From a checkpoint of a small image captioner: 48-pixel images, encoder activation gelu.
Rows from block 7 of the image encoder of a small image captioner, named by matrix and row number. Rows with one number belong to one neuron. Each number is 500 + 40 x the weight over its row's rms, rounded and kept within 0 to 999. All counts start at 0. Numbers have three digits each.
After each neuron's rows are labels from the 100 images, of 14976, where the neuron reaches its highest value: "peak at" is the part of the image that holds the peak. Only what is clearly more common there than usual is listed. The data: made-up ball-and-stick molecule models.
# fc1: MLP up (encoder.blocks.7.mlp.fc1.weight, 384x192), inputs 0-191
# fc2: MLP down (encoder.blocks.7.mlp.fc2.weight, 192x384, transposed), outputs 0-191

fc1.237:534507493472472545438518522439529499445463463513498538538396519504486501589417535479474529482487538551492568491478469549426441480519518477474596517451441466497527454496544481508514520468576472508505474508529517445563458480460575442500571564412501456516508458526549532503576419476460476450440520516500471534546524505559480505471457462470540507503527543545510507493464566494544523575443499498535474549492487508540481546453549437488473498483506413426500519520503449470466542499490477505526502541441479597543578549529582418501491497496484471528477504463495532553540470457499547479
fc2.237:500491498543466454505498443529502482461513448481529544491477503477541436478503484509565584531476454435562498429516520478513516485551472487554491541453515484542493534542489447433489489538535488515497484537505500523575493503470470613487528484468504502476521481525472435530472489518455460497568485569526437548491523426519530524510492395508404497548476477450497521553468477514489572519516443508478443516451540499550465500484390575568548446410528440494433527495541564497535534508546597478476511503464479468482538517602470494500464460522508597546458456454543463516528510491461548504
peak at: bottom centre

fc1.192:520538551584585486483448499490517465478546454502509546468465458436477505499531560452484598506508559473525494503474524551487523516508507550432463488494473492527421500545532443538560510489469548456476472547463527526563543540487494473549496513443551446512529548505431578497488519485521531594562496487510488572488522497526489521462483491512552558516524467506480450517509528521494431467474486501486516422482419509523498515513571513500483509390494457494472447485534515480439532381539459522425443469454491481470478492456455546482467458417605495478534470484548512437543505549586531499
fc2.192:566547481507458475503454490518394466496575513489506526513444556553490447484504486566472526504540492515500550584477475478458523418494561525475363493534478458505441507502481534473512501507479500451501558454547557473513451452530539461485452536523479437446485509505492478501501572528551520507514495545496506610529488516491523553538451514457545532410492489567525483491511466473472461467581548541501499563523548486453446479451464514486467550511577503464560421530488423480459512516533485493469513533456493521463559544518470442546530542372550497501497499503417476498516529546469515510
peak at: centre

fc1.50:496516497522437492422452436493499526488477560550440494482561542419564538505469476508557520514481404516491553495515599470498462517484511468530506470447470461448434524499551468500537521551463469514510585488517503482434532527528479523470507525493525530472523509505405442509473472530561479522521498495482460504512572548507458472495574500520490514456450516565445510555457504466472457461583580592551487479575525468457530577429543452501515483445432533495451448520498495480497439557553555540481570504485528522477441482460512490474516457552487483485490483444480427520540548557563532453
fc2.50:530510474449533523563502450428519476475520500514492486537480514578471435526534452458472503443528481515485446502428498551457511497480554466524568486549557563460520503557429514516521424519556509492455480447516535487542513541435509418530512517488479504566442528476511494451502487534491574482551476555542512543434453514471494481465458491538524531565540451482497490422463478498498484530442443597501522570462487563574515442451542497495457521459465488436459490459514521439503558545475529580504458482561575500484556491456482476514503510537502529526531472501507521435384487477549602470
peak at: bottom centre

fc1.278:524533467410483507498473502531492502579545531474529543540461428478506514519453435501496484501501468503474504509587475477502485500462506500537560468481561525473404583453459449462478501526587540539546449449497573464449513556547487555598460568444495470500552579490501455490532484456522510446482525480472494466478452500527450503525523534482524437448450436515499533490515548483491502470383524513483526579524552442528584474514499477472528566446473519462438508527495461486497564482442479477477511434543502509462482515556440563452513498513569530496471528514453471553516563562505559518
fc2.278:415518459539548556577517490467487529540436465480517473525524469463445467444507523445453505489564421506497496539398526512542523560572513441568549549538536500488565535495515509507498508472498483462444488445496478499520548491517586457446504483561542463456544568493469562529556493507530549465525481445492532575520538552577572517484548517434492512482514519557528455535475490515556451544547462451500454491500427468542523491490511486490490520534454529486521453512422468577589455494440393516475497499507577461472439450515486495492549493478468458471488484537487478469472467449529491450
peak at: top centre

fc1.123:495539519412555529484471546473519534524542390494465440498529527483530504454508487564561477542548497475555388478534517482479399461458519542520483541443458466478524428482500523470493575534534504521562479413510486484479503496506400498498503426463464472539398523502461567471518531480492532503532578515480566505471481473469496520476477423516474552538503556508502443485502554467513539430515504495548495479520472535549535533484558561504501486529534510569504516535543560418454451546545476473490463553424516551441500554536509428511518538515488499489533507511484491481452452476592495526
fc2.123:560527468458458554427477540409476557571519514520486568505545540476595481443504397531536496432490514487485425508505449468451546453485480489471499348492490532462527511488511542570457555535459528474583425520464471488536480571525469481514477508469480500519566469514430447521478450506453560485464522539554544552500519467479492491484463482512384519486469529505470491532463530509474582502501539549516494580529484513514487535500524518537502464499470512506488494503457497508500522482520485490601446493505448517514510584565551466494476553463456464563536495461461519443530537545485503481
peak at: bottom centre

fc1.146:499537499446512488495470509483503468471462501450523494524510453491464493539530359479482475496496494575526484475499478492420476486504480514458518513524475493496513506498561526551508507475500504459574494593442497482611459467539531493414418495548475480515468483631483467512565446494525506468471455576469478468557571416506518452533528541473491535497417503450505536482437510509516515553544490551599499419506527498492527510554551496539536519486433520455488602486497464516523505491451528540546538532438527503491483523474477488494452544480543508479515414550497484565479567541427538519
fc2.146:469567526496481441452456466467527431528578516518458501495441495552558505484513496452505542517514481505449526518532557511473528574576503488449459441488476554504544530448496540516541573456495451496506509439516563528444534473492539497458559537393506585497536498459502424486525457514537523525467562557476482504433491493387480433520522541497488465449501473611497475429480465477539498522464513549574447481512472602480514543542485467582502488422481524482520442521522513557498517511535464475471508445469502539545515465499487456454475530464533505523500528500490511428562499547447435472
peak at: bottom centre

fc1.179:496494410588516569490482565564495490516467555450546506504527485509556452457511448580529500477504554563514479511489470482564479440479478480476549504519437435491443471527568433469519507556537457502458476548514489526539558529549447554511475464476469504534556433518507538507449456566534464498504507428533497458532498479487537477547455516456524531513579491546516516468484521568570524428454489415563540516528500485535510532527460460544439474545490517502517575440528460493480473454547523477491478479520509481462423526476447396471439529438501471558506556543529447427511513434526496477
fc2.179:486550518415518511452504440382427548487499502532509492491487542515555520513503499470509495499470495453508511526515570581424450561465590492509451459465508507566552556511469532421540534457479525498541510472513505495571500432478504472518505533524529557452447537492485441499477548525546548495509502496486507554434477520435441538459546445552393486422512531411444532485516522545475451499472507517436434533485528515496506462500586482427507515492547470534488542532558492427567484560481504528487457517496505472553561462531530533426502552531469481516536440481517493552454548483463531506
peak at: top centre

fc1.284:558496480516506493488540496534507536421570476552439500503566462508500528552523518472435533513478511594549512544400510502543489586390515485507546546501487484465475477495469421546478504516465497530536525525492439503492538520489500475519492473523538579566452531506433508553498514531533462491572567557471445496505504538534499479484503469519477485472443477471429478524528538458470502478512479542472516473487487448496480611556451425516496481434422471503511452444537506418465448513588477567436519574554463472463501441483481485491515467534484557568518472507540395530514484491470506541
fc2.284:464550498476520595510470517494542508509600494550468598497510544468544530489505523506485559435527475561447441428457477470512501538518460542504480463468523445486535521455501514479445475552492491547554414521557474449425476505440530477523494584511491516516496473462398534502525508483421549541518546456477478547453566488455486568524509469495513497462561584506449528512507566517475524506520464482538515556509491474474605484514491431466476452437536514487478492510431528523587478476460553427508539494479447528502481569513508465548495528561500428482441449523442460513475493493554470473
peak at: top centre

fc1.122:491513516562531508513413566438540511534513575453507524466501503576489497496563532577476500458472542557503505489440548422557448519498497481479518492488470458467434488476545537594467488511508457503477562415463483472544438472518556481481463466459477474454430504485566454510547589550495451513527522528467503450462524544499479444504467477484509441583521489512442471463561546620573526531551437440537529470508490526506507477518494540533559516416503466508470519504422520525456500565548489495538543451470479483546469434576502505506516534466516496431470489490519445518444460492514469486
fc2.122:470516440425460504541552471580436485549460479445471489537501494434515500548489515531477485454448511442526559529532526523505521563528549470546532506408507521480525574485466470409569473480462495553557467539464564566443491557495491532493517532543502518475536477522441459547456451531515578571514476508533459561494572469525467492524500550457439537446459613483542461494488504469449483508494526577557458530510457494531475489463483430456452462477473493481528446449533470562507434530380546529511492524472495504553519523460503481443542547507546500517512497515480586477537484506492478482
peak at: bottom centre

fc1.191:461422545522482575510542548488478512449549500517512426560527515510462520505529477473443514552536517517450501449506452448534474452504504403487497552472462468511510507510463515521423499420454450486452565478460492540463476484479515467447518468548490521470518562584506547454518462515493520445501546548426515447546534477543441532499528482510500497471497497526537491526539462486495491486531499581391479453468527500528517533526528450527468509524466529436493533544514490501503523519605561500469504492474557472513449459636549514553468483462518613475525541497463507402419440541515542508
fc2.191:487492529472403488516478507490485518532512456506550485492540454532549541580518490524444464473436424507521514530503523537447575459493593514474466468543483449480522493501513498447581455451471472524489506523564472529518573463475497556563556527503470484478495560462466521533537478602503503514527485534542519509506526491496440467508436517557446531471461484462473570473453504511459518552526524478509406527489491442513519498517473550453521549492514494446507470521499527542487528435430516444564405447449451504535549532358511488483452558483511495468481570524535493559526573514452420478
peak at: centre

fc1.106:527456489442459534534569518476423482535382511467465469507527498522487512473444490518576485497517488457527489490503515573456544456517530498403565547491475457545563574509433554510526504490458448493450485497507459457503530539494509422513482501470485501509560536447475563478444476529463470526416508427521509446449479555497499504603478502566457478492509514460522507506498546510464501497485541542544558587446470494513445576542485524532521525478541468473514479583456503495501561576434449500551482567528528474503506442512469558463500459533423590502531513511452480494477497587474478484
fc2.106:508528435525505466508543522511590516510472511537515487513536469453436479480477566489435500512563525583424519512410458503512519505419530508598461459497503536543491453482488515490490522515535535500545458525500543516483457385444511610470487504534526435523520439544495475534519492514506517568538488503512496521475516458447480474438472523449505527516517456554538523545481407531573470464480499522552496446513496441504500497427524478471467470486417471508465474560489536547592451446486554448491598476522445569575460530534534428502451515464539471496449485468499511538543537498459513505
peak at: bottom centre

fc1.223:502459535530545469485456528479458442494538532497462496501536521505507513580490483424562469478526498478544485507521480523506512537494549546473479567364494491439470460480559445454444511480476462505454498520606481495474524468472467480506542510538472526545512528534508535554512444561425470430504509540479530509485585475482527465489517459525536499518482499520504569541535525608563441447541425600496521530477435505498476519544439539491474497456468495503455555525526519572511474543542568493448483543484457441474493467543430535449544544484401524521536515504549397498522525525469471464
fc2.223:552534489483446564496439482478504563546523496514467555516447465517430544519490487547468530462534455534549507504496536502541543540440503426503514501577491509483519508397468553529557449576570501509565509494459548504564465503560515505519479504434475485480517439532446497441477548546497558485486542423551538579516451541514382517512519484487458550421566463513408505518530543458469553534449484487470484508503521439477538530485460434524474491546550482420465446449442511509504523444489487484522552507526410469533487434460546485532474520458551481504493469494449462530484544483512529545
peak at: top centre

fc1.145:430474556494520480517440512554529458496514490517520532448531510476479464438466474446546493482407605493534566489550466520479581501528468475520493512483496505464426504485523433492483522512557572518533573527508451463502514483535547553483471444501539532550528542472468477514544538451545458472473557576482511483440457468509462542555544447500518550505509561384475528501476472510531508440521455519539470509456450503469540501565485516480500555541533489555456477490483490463552513463506447453442521500469424498504472529482554523428407569433483496552611470486434550486484536525474567516
fc2.145:509563544421452465457489453477466451531469524500474477488505526489518540473528493471496509548537461443510470516492465393571464570523504508510492423601470505518519421480498508563502542500548452538491495497523479559494521453453549474533478560506588545505502440471482496439512520540541511460473470497497439498463488526437534477554469516402505534480492492557524427528524476491506477487539461505449464511516506481499507503518489488555468534552468586410498494583497471540543515560557499581548486504431427484507519524536463548517533441476464566478560514549612471517442532410494527494
peak at: top centre

fc1.230:460541509455501472499455489446440421503487465547491496532552511531414491486501533489513432498478543494594485537523526589501464500477488612532500433568468504476467546444501484459468533472479509484537491468483473467429493461579576500515509411507549535452541489566504520559542463503584508490432479486515539467464486487536531472548472441509559506479489527489527422596487499420453516501467543468482460481493531593427519488475533506532488515535538494407516475561445580488500553486536514515528526479500477537503497564452545465464504529489448421512478507542563537489530487488529419510
fc2.230:495463491493497463380455506599491553488526502483516506536444450489514548457453484497568460544544537503432485529510420548544488429518492455564487544500545527456446498500527545499491504580539505439494617531489478515569473499448460533411522497477483570419501425453386489507561469459497412531455564526481499530517571486486586489436496491520538500520500502534470464473482462523507493456501473520548486539557410505525518536492425473476463554468499436536499487577557498520500507506488482493547546538455493534492513462463516539488450527497497534501478480512482537484540513503484580483
peak at: top centre

fc1.83:463467479504447467473527522540536499534551490529412498460474538412515434496538512530503466521511535568493488532563422489539445534479496494521438543489435506483607451471580452583573543499421486488511504540542494468447494475543544507445487422494532497451517533539494567464577498534499498515457476505422542402506440512446490522425529505526530521537411500545483466529525515575510528474517476469520570469479491552454481545426562525479513456466522412506485509479519444507456441514479467526548427466517498522531528451483562521450524508476554524564503507476500545512495546505542494490
fc2.83:454480499531510542509535525567478586516464532453472551504568533442477518551469498499471441452483401524516521516478517501538625521576383447482572547444470510471542551552506486476520530487473552507456546503450483467506443496504493487550455510489499518579533517510473498558480466479457596563468558567510484530438432520537478498485536512583496518455513529487517505469546518476490453561417520491486564479504471517479502559519441421510494515542511424577476539434527512449451525502527540482494444502506451491508513497448531462526418503502474478490446534474510516492483446480427540472
peak at: bottom centre